Weights of a small image FSQ autoencoder.
Model: 48-pixel images, decoder norm batchnorm.
Training: soap at rate 0.0031, batches of 256.
Data: trained on patchworks of several textures, 72500 training examples, 25.8 epochs.
Rows from block 5 of the encoder of a small image FSQ autoencoder, named by matrix and row number. Rows with one number belong to one neuron. Each number is 50 + 12 x the weight over its row's rms, rounded and kept within 0 to 99. All counts start at 0.
After each neuron's rows are labels from the 100 images, of 14848, where the neuron reaches its highest value: "peak on" is the class under the peak. Only what is clearly more common there than usual is listed. The data: patchworks of several textures.
# fc1: MLP up (encoder.blocks.5.mlp.fc1.weight, 384x128), inputs 0-127
# fc2: MLP down (encoder.blocks.5.mlp.fc2.weight, 128x384, transposed), outputs 0-127

fc1.218:50 42 41 61 49 54 40 56 57 62 33 45 43 46 58 56 59 66 27 53 78 53 58 35 26 50 56 60 59 65 43 40 71 48 29 47 46 51 65 52 50 43 57 40 64 51 58 61 39 64 52 55 39 37 36 34 23 38 44 41 24 39 64 46 43 36 33 58 47 40 44 49 35 45 50 51 44 41 41 58 73 46 61 77 42 53 43 41 62 50 69 42 41 56 78 42 53 23 46 37 59 75 51 62 71 56 47 50 25 48 47 40 59 53 45 59 34 46 41 44 28 43 46 52 44 51 39 76
fc2.218:60 60 53 58 44 56 35 26 41 48 69 67 40 31 47 61 56 56 54 47 74 51 45 43 71 57 43 71 54 60 43 58 49 64 62 50 66 36 49 30 68 46 37 41 44 21 74 53 65 50 60 51 62 65 43 33 72 75 33 61 60 80 39 60 54 39 35 53 52 43 47 47 30 39 43 62 50 55 44 52 35 56 60 35 45 39 53 42 62 37 39 79 50 33 46 55 37 50 53 68 36 48 66 38 49 68 51 53 45 60 71 36 28 40 39 40 51 60 53 55 48 46 59 43 60 53 55 50
peak on: triangles

fc1.345:37 47 60 51 60 72 62 51 42 48 68 49 45 35 58 62 48 30 42 47 21 60 39 46 49 43 52 66 42 34 42 36 68 69 41 41 72 50 49 48 42 73 82 50 80 45 64 39 53 61 61 50 51 51 12 65 62 65 24 66 53 68 63 48 47 45 29 42 24 33 48 49 36 39 45 49 59 71 67 60 59 30 45 53 49 42 60 39 39 45 53 50 47 36 61 59 49 44 43 50 62 43 44 43 33 55 57 39 44 29 38 50 57 52 52 48 49 38 48 47 48 63 44 47 54 48 58 58
fc2.345:61 49 47 40 47 32 58 45 69 51 25 44 47 71 48 34 45 37 46 58 51 40 73 47 47 58 51 41 50 46 65 72 62 59 38 46 49 51 68 47 71 43 54 65 38 66 74 29 67 46 33 42 54 44 20 61 60 36 42 69 30 58 57 55 51 74 61 38 50 53 43 42 24 65 28 63 57 43 38 53 44 55 50 50 68 60 39 45 48 78 52 62 53 49 67 45 62 53 56 39 31 43 47 49 48 51 60 40 46 51 65 52 30 53 29 53 53 35 46 36 49 41 38 38 48 25 60 37
peak on: spiral

fc1.363:52 57 54 67 53 55 57 47 30 35 39 52 60 50 67 34 06 52 56 46 50 47 48 45 33 56 50 53 50 46 46 52 57 29 54 62 73 60 49 62 59 34 46 38 50 49 64 42 65 41 34 67 62 48 59 45 65 59 58 61 39 37 39 52 48 37 20 54 66 53 64 41 44 34 71 44 50 49 49 53 52 47 40 38 42 64 54 39 38 13 63 62 50 53 46 35 47 43 40 31 43 59 58 48 51 48 37 36 54 39 47 58 42 51 55 64 70 60 43 37 83 32 35 44 28 37 35 58
fc2.363:30 55 50 76 36 38 45 47 39 42 61 39 58 53 50 75 58 63 54 38 80 53 37 54 47 34 32 64 33 40 49 51 55 66 51 75 46 29 54 51 58 43 56 43 50 41 33 53 50 47 66 39 24 40 52 40 58 46 56 52 70 37 47 57 64 25 54 40 51 53 39 71 47 73 53 80 63 48 37 45 39 53 58 44 37 31 64 52 69 49 53 32 52 32 50 45 39 46 50 57 25 36 73 50 56 48 55 45 54 52 45 64 52 61 59 35 39 76 57 50 56 47 62 34 50 52 55 66
peak on: spiral

fc1.150:40 48 64 52 63 59 56 46 48 44 60 26 57 42 50 49 52 48 45 33 29 44 42 68 59 57 60 65 12 61 32 60 67 38 45 49 44 41 38 51 57 46 77 49 45 35 65 52 64 29 41 87 56 52 36 65 50 52 33 60 52 52 43 39 46 51 50 53 32 62 58 58 20 39 53 53 35 57 47 51 41 58 30 52 38 49 31 42 50 58 48 54 44 35 42 57 38 69 27 42 34 43 62 62 33 42 36 48 47 48 39 45 49 55 21 70 53 39 51 36 60 34 46 61 44 56 38 45
fc2.150:68 42 59 43 53 57 71 40 57 53 44 52 59 44 40 69 56 59 52 43 62 61 45 68 80 56 50 58 53 47 64 51 31 37 37 53 48 46 38 39 63 53 47 46 68 60 49 40 54 34 51 42 49 29 66 51 41 39 50 44 47 34 51 41 49 35 31 54 70 40 49 38 48 26 32 57 77 55 49 36 37 44 40 54 45 76 45 42 57 54 31 22 62 47 43 56 48 55 49 58 72 40 50 58 54 56 59 18 49 70 38 51 56 53 58 44 41 75 67 30 32 67 68 54 40 69 58 44
peak on: rays

fc1.177:38 43 52 62 44 26 41 64 54 52 58 46 53 52 48 63 16 66 54 60 49 42 34 67 44 62 55 63 46 59 40 67 65 51 73 80 47 53 66 64 55 52 46 35 51 47 46 47 23 40 56 53 75 37 44 50 54 54 68 39 42 48 47 45 34 52 45 85 48 53 52 33 47 45 54 58 59 59 51 44 36 42 38 54 50 47 54 61 70 47 45 45 60 50 50 26 44 62 22 28 40 63 51 42 34 34 44 49 66 66 38 47 56 59 36 26 52 48 69 43 62 44 39 71 39 61 41 49
fc2.177:62 51 65 39 40 56 53 56 48 53 54 49 67 49 45 41 38 52 28 49 55 57 67 46 65 46 49 50 52 49 51 51 60 53 28 68 24 49 44 43 64 53 60 21 35 66 47 66 52 65 33 46 47 55 79 59 47 50 50 49 64 63 50 46 28 48 53 55 58 30 45 46 29 38 42 58 54 64 70 42 54 57 53 59 59 73 62 46 43 50 62 63 46 72 50 40 43 50 29 65 60 27 54 37 58 54 45 58 43 36 35 60 43 54 46 40 50 67 52 54 19 35 21 80 62 60 29 41
peak on: spiral

fc1.57:35 39 30 54 60 77 55 57 64 50 54 34 44 63 65 40 47 62 44 50 38 45 70 37 35 59 59 48 57 94 31 42 51 35 48 38 61 33 45 48 21 51 52 55 44 67 63 43 70 23 21 47 39 58 56 47 48 48 55 48 54 55 46 60 47 59 46 44 62 79 62 45 51 44 57 43 35 37 42 57 50 42 33 49 30 33 46 36 43 37 69 57 37 56 52 62 47 57 53 55 45 60 49 78 35 55 57 57 45 47 44 73 55 39 44 40 48 31 38 49 61 36 55 41 57 39 50 44
fc2.57:47 47 49 40 39 40 57 54 42 45 42 62 27 50 45 59 38 53 42 44 62 56 20 50 21 66 45 42 38 42 49 35 51 53 62 37 50 30 59 61 46 31 42 48 49 34 41 49 50 40 53 56 34 42 36 54 42 70 40 46 60 38 58 66 66 24 49 39 59 42 59 54 67 53 58 44 41 41 39 59 51 53 55 73 25 33 35 30 56 52 29 38 46 61 27 73 36 44 46 64 65 46 64 48 28 44 66 61 39 32 31 44 52 59 43 46 57 58 45 59 45 54 71 76 48 34 62 53
peak on: triangles

fc1.298:56 39 40 45 28 38 39 46 50 51 65 27 52 40 44 60 61 31 44 47 82 54 54 29 39 46 44 43 43 36 46 61 69 56 54 46 49 48 46 40 32 66 54 37 48 41 41 43 66 36 39 64 44 46 43 60 58 66 27 24 47 54 55 62 48 31 48 47 63 55 45 48 55 49 37 54 74 32 47 40 46 56 68 45 27 30 42 57 45 26 69 61 39 35 34 76 55 39 46 41 52 50 66 34 33 31 38 54 27 39 62 50 39 39 31 54 57 54 46 45 55 50 56 60 59 50 29 46
fc2.298:43 44 33 59 43 66 40 63 60 46 60 42 16 47 46 59 43 38 32 51 47 80 50 62 60 41 64 43 43 59 49 30 45 60 53 45 60 47 62 50 64 66 50 67 60 61 56 46 33 71 48 50 64 27 41 49 58 59 54 49 71 47 54 57 49 53 40 59 62 43 56 66 44 50 42 44 53 51 41 39 49 40 43 63 57 79 43 47 52 75 53 57 76 36 51 37 59 29 43 47 59 44 64 52 57 54 45 44 62 51 36 51 73 11 38 46 64 46 63 45 56 54 27 38 25 45 32 57
peak on: triangles

fc1.117:45 54 45 48 49 32 58 49 63 57 57 43 37 39 45 58 68 61 62 65 06 46 53 31 60 56 59 53 61 53 53 49 56 65 38 49 48 68 17 47 53 52 52 40 42 39 50 47 52 48 56 57 63 56 34 40 63 51 49 32 41 46 34 32 37 27 38 60 44 37 59 73 75 54 50 47 30 45 45 62 30 48 51 53 54 27 59 73 58 45 56 50 39 50 29 56 50 44 56 51 63 54 42 50 50 44 48 54 50 45 42 51 45 52 45 49 43 54 57 45 47 27 67 28 38 23 13 62
fc2.117:53 50 47 51 51 69 66 42 33 62 45 40 48 38 48 54 50 57 56 69 55 18 50 39 53 65 44 46 43 70 50 49 40 43 35 32 40 53 53 56 44 61 52 26 88 55 68 64 66 43 57 39 35 69 61 70 63 58 45 37 45 42 46 62 52 46 38 73 23 27 52 47 30 51 52 53 44 63 49 45 42 38 40 37 43 63 47 49 79 39 48 31 27 48 61 49 47 63 45 65 49 58 27 52 47 60 64 51 65 57 59 43 40 44 58 58 53 61 42 53 43 57 62 64 45 27 50 31
peak on: rays

fc1.268:48 41 57 69 67 51 48 43 40 52 37 31 47 38 46 46 23 56 41 51 24 52 66 40 55 63 32 35 42 43 39 37 38 49 46 51 52 48 47 70 77 58 63 55 52 36 49 41 50 44 52 54 66 44 61 52 36 60 56 45 52 63 38 49 65 49 48 33 46 69 57 52 41 47 52 53 66 41 48 48 59 47 34 39 30 44 49 42 60 62 48 52 50 57 81 53 51 52 35 61 59 71 35 26 57 67 62 38 21 59 30 51 49 27 36 40 60 34 30 58 58 66 50 65 32 25 64 44
fc2.268:45 60 49 39 47 65 37 60 57 33 51 39 50 71 38 62 29 52 45 60 68 50 56 54 46 76 56 50 55 40 64 52 60 48 55 27 53 45 68 67 49 42 49 58 39 33 41 59 75 65 48 43 53 53 27 45 44 60 57 62 41 58 43 57 27 49 41 39 55 39 31 33 50 43 26 58 38 41 54 24 44 48 73 69 78 50 48 54 65 48 59 51 44 34 59 41 22 49 49 45 51 54 37 58 36 41 74 33 43 43 56 51 46 36 44 56 42 35 72 52 56 41 33 40 48 72 57 68
peak on: spiral

fc1.380:68 43 56 40 36 62 69 61 55 65 45 55 69 23 65 30 20 33 37 37 48 62 39 48 57 44 50 54 44 36 60 57 59 55 48 57 33 35 59 37 46 53 47 41 58 48 66 58 48 63 45 47 48 44 18 32 73 58 56 78 45 60 48 66 46 49 41 67 48 35 44 46 59 41 62 54 58 54 44 49 36 61 64 44 55 62 44 75 71 50 42 57 60 46 54 53 38 62 34 52 52 30 49 46 52 64 48 45 60 70 44 54 67 54 55 71 47 60 55 45 73 50 63 25 46 63 73 59
fc2.380:55 54 42 42 50 24 26 57 55 48 76 68 36 54 41 69 38 42 51 60 66 42 55 39 51 33 50 54 59 43 43 56 47 51 49 37 76 63 50 46 71 62 33 38 51 60 58 60 81 45 63 28 38 59 52 61 61 41 32 30 44 50 49 65 59 53 48 46 54 61 46 63 50 11 45 62 60 49 43 66 62 51 63 41 43 39 45 54 56 35 57 63 48 57 43 63 51 47 54 51 76 56 73 40 43 59 67 43 45 62 51 48 46 35 57 42 59 36 61 65 64 54 72 43 36 57 29 43
peak on: rays

fc1.297:49 60 42 64 41 49 28 63 41 46 63 35 56 44 62 54 53 53 41 41 99 49 37 27 57 52 46 60 59 58 41 53 54 37 51 37 50 43 41 29 48 55 45 70 65 57 48 27 59 39 46 46 36 43 67 66 56 44 59 46 64 46 50 65 56 45 30 59 44 38 48 44 70 61 41 56 58 46 43 45 55 77 46 38 59 63 38 35 51 49 39 50 58 44 21 48 42 34 60 41 45 52 59 43 55 31 61 55 61 44 56 59 55 51 32 30 50 76 39 54 21 50 47 45 70 46 31 38
fc2.297:49 42 43 34 36 35 57 53 49 55 41 36 39 65 61 48 18 45 56 46 56 59 70 22 54 67 60 54 51 49 55 41 39 51 36 50 53 66 55 65 44 53 75 45 66 39 31 50 42 41 41 47 65 71 54 74 30 46 49 57 60 21 53 48 64 49 64 54 49 30 46 47 35 54 48 33 65 65 29 45 53 41 37 47 53 54 55 45 37 75 62 51 64 51 73 34 45 23 51 45 48 57 50 56 39 63 57 60 50 39 53 45 53 43 18 61 53 34 42 52 66 43 41 54 25 50 62 43
peak on: triangles

fc1.182:55 48 42 50 77 54 53 54 48 51 42 73 54 55 59 57 49 40 40 65 55 50 63 44 55 38 66 77 57 62 55 65 63 43 65 33 61 37 51 62 62 44 60 51 55 60 42 21 43 49 69 42 70 75 49 73 57 51 63 39 51 56 68 63 59 48 70 66 37 38 42 78 48 47 46 64 63 63 38 48 52 65 34 27 45 60 26 44 51 49 53 73 59 39 32 61 36 49 53 42 38 41 42 56 52 52 56 44 49 54 27 55 36 44 60 45 65 53 37 62 57 66 49 81 55 46 40 38
fc2.182:57 62 41 43 41 74 57 57 48 47 51 34 66 39 50 57 58 56 67 74 55 31 45 49 74 40 58 46 68 53 52 51 43 57 71 47 47 44 46 61 77 59 52 39 55 51 72 40 60 48 60 62 45 30 37 26 51 44 61 47 29 71 60 55 32 67 54 41 61 23 60 46 51 56 69 54 67 60 49 55 41 33 33 41 45 49 58 54 46 46 55 59 31 48 59 61 51 43 55 79 35 47 69 56 54 51 62 48 63 37 49 54 65 70 58 54 47 38 50 26 51 51 53 46 58 15 51 33
peak on: spiral